Rows from block 2 of the image encoder of a small image captioner, named by matrix and row number. Rows with one number belong to one channel. Each number is 128 + 24 x the weight over its row's rms, rounded and kept within 0 to 255. All counts start at 0. Numbers have three digits each.
After each channel's rows are labels from the 100 images, of 14976, where the channel reaches its highest value: "peak on" is the class under the peak. Only what is clearly more common there than usual is listed. The data: drawings of small networks of dots and links.
# p10: first pointwise conv (encoder.blocks.2.p1.0.weight, 48x48x1x1, standardized in use), inputs 0-47
# p20: second pointwise conv (encoder.blocks.2.p2.0.weight, 48x48x1x1, standardized in use, transposed), outputs 0-47

p10.20:108164094136177126141102135106115174134092108062147141119129122113132103147134175143135122151093105133130148086130116117138148108147107162152133
p20.20:132147097141122065159188138086121097113109135088098140130134175147156107153106114128119143101120125096113108140141151125094137148130132158139134
peak on: dot

p10.28:127095091121088128173111097143104140119152128132149148106125107122156112130102103127090132107090146156178162136128181119165145161124121125105139
p20.28:160071163101133138110185102143152092125143128118141145151132155162102109142122127114163129170110116140067128150125137157114128118140135103123147
peak on: link

p10.41:135138140144120139150135114165134115114126118087150136160175141165119140092084116070105137133093131154131139129099106136117138115151122116183081
p20.41:115134117126137131181148128130123119150160099149066133139106112091108106143132146100094094151071165142130132117144127088101148108121106154144133
peak on: link

p10.35:181149152142122113139113135121079126154140123121082124119114161112110132108127135149159134084166188130114128133149094086097130165137117128105120
p20.35:098152084163125117138112095169136086152082145174124162143128109102114152133146126130119159155123144103178165121152109114148121156145122133122119
peak on: dot

p10.3:124072108163110145106110112149120078155106144101124135112165147134126111155137129111129174118108139091159141129149156116145104127145162077113156
p20.3:120131156140098137130145125098098091107141150101107128131111098102085143107180096131140147139106161098097111089111141155120131107100116165170117
peak on: link

p10.18:168117152121142129171128129142055112138148132100094140130108115155126111095108150165132120093127177107163127128136088146117142150124094149127112
p20.18:149133133055121148166110126136116084124143117095166083106090106141162088151107152154120098143142132146125144125117139144102150124107147141144128
peak on: link

p10.17:157128120158126092107151133159059113153158126150135124116084127141109126107119123154120118098169155153109169126153101076122142139141115149118111
p20.17:088140106123116135170168103131109145067118094181117146114118145102124158126090134118134134159137124191153149117105119144113159130132122120126118
peak on: dot

p10.19:133131124109120139131089153196124156146098128109089099124097156117091101115137108102137128150156139137167146105130113195133109131116157125135111
p20.19:129138126111073166089136143143141148140143139114138134135145132126147165087120142179135131133188146117162123119158103132132130121127109093063131
peak on: link

p10.7:099073113099119136154117151137121166151099157119153131143115084120123152141090094184163140127139103127093108142126120146124154171139141120113107
p20.7:132171148102141178164106136124091106114142139138187119149129129129143108105099071131135119117098165132112129114150158118119113154173144131137151
peak on: dot

p10.29:143094106134103135124087141092121128128087123135127140158122141095130106126082119109138154139152146128097191128124158149122179124102123152115178
p20.29:154140153151129145134125148112127120137133106117118145132161113132121157106135131175087105146105136157087129143158125102174089186094164099116155
peak on: dot

p10.15:141145147132132170138098136179121146118099150121103064113142146141159112169122104126156087130133131148088157102096147125137102142093133116140109
p20.15:116105089116140158109193141164161179095124121163153154145138122135142161116137133132148133132135188106140120147139111144136126093139139131090137
peak on: link; dot

p10.24:106131101112103161123109153099125128163091095134125105144144118132161121106109132116129171116143100155125188154135102084151162139082151137126144
p20.24:113119140157135095151108115159113110126132164112119116141135119088161157110131128119105115118118172146131150096132107153182144118132182167140181
peak on: dot

p10.23:138116114121125131168085095153056136152114131103109164079137116156120122120077097150137139112131146137144131128132168130166157148136110137123140
p20.23:125100146114104125126101076129160115164118128121147143106091131104162160153176114116128167130134119098105151132132097129145122142072145158107092
peak on: link

p10.25:152092103133123116116129140174087093136093116137114121098125120100131160124123108115137168156160151112132161122155181152149079133150136093122112
p20.25:140117155117164160109115151141134136157168140187164112132150145141166089146132173112141130137113161165159097159136139116135119146116119151110097
peak on: dot

p10.13:136123142131117083133075139130118104152125106110123157099178124120161144140113147099140158113142138106151170119108108135116123135069124157184121
p20.13:115124130081128179072151122134135143127134157115152144108122097130125150095142061119157124130104133093153109151113136107167156117123118102157133
peak on: dot

p10.32:122114140122108159154137153098138118119155142133095138091124160149101154099090119165136190100153110128098139163149102105118112102134084143123147
p20.32:117167157129118142121101113175146154150171168157173110090095113139135131124154136130087100127127088115131154133154120128083152148120138139155134
peak on: dot

p10.45:118152149107125116124098150106139133167096103154125097132129147122131093104111126121103163119190130144132148115150122083111184131118118174091143
p20.45:142132119154150103146089135085113138138104092101145135131143149135142157156106153138099143149134123174172135104119148161146144130114187094165125
peak on: dot

p10.46:126169097129127185101147124116118145132132108167147123163186110093126112101123137129055113126117119117142129116127130127136163106108128122121171
p20.46:121138108120182082120126115130101132110104121151174122115130145129138144155103167082140140098093104109129100183098139119153140149124097098121120
peak on: dot

p10.34:143118131110154108138120115101106109123105115115093111129151133130084147101120167137085109144147154094174105151197141134136129168131151161117115
p20.34:124139120171133118151128144094108105118141089135124126158122108142099132178122198125109167113158141158112132150178114158144122158133140129094140
peak on: link

p10.22:166114102103121131171168119135096139125115088147123100125102117134133138159163122100125138085112176142147130118126186085143138149113130135120087
p20.22:098158151124100117162155134174104071110141129133129132126082094143085118131148127113107123133123124086107124145114097116146084132128123129077103
peak on: link; dot

p10.9:167103171149139141146142149157098119111138099107129128183148147091124122132158128138148083089108174128148105106129094128113102124110156095123120
p20.9:143169106151109157109157120114162114124077099122099166165165164105140086177140113101141149120115122144145124100112125114146113130147120102102133
peak on: link

p10.1:172121147131092138171122120124108125157142118157126105131134110132088148136076111159131114101147180103160108151108117124166088121156104102108138
p20.1:093120148128144118150120149093122165089108161095139166065147102143113122097121141119143098108140133147110117135090140120100139157093116163124098
peak on: link; dot

p10.2:093102149135172147132128137146084082102158170149119110119122147163091128148113175145137139125145093126121118124131072144109140119145086142131128
p20.2:166144095164146137118123150138164116146143111137124073163100133070180100135131131109128168124121115117124134107118117100129184107117112118120122
peak on: link

p10.11:178145107133134134122142155121136130157136129141105073115111120140119165078136093130107123104155179099168098155102140161142121106113100109142140
p20.11:154114155131163107073135126177154144153147171158105135134137109123117156150152104134121155163143169122136154126132142141141101101141183126152139
peak on: dot

p10.8:117127149111107126144137096136062135159139167124106149065124130146133113097092114165160145101151111147135146170132126146131138120161090123123117
p20.8:126128117163111125139124110094168152192097127187116116076087115118169116114132095124137117108110130169116126106137111129119100151141129129117109
peak on: link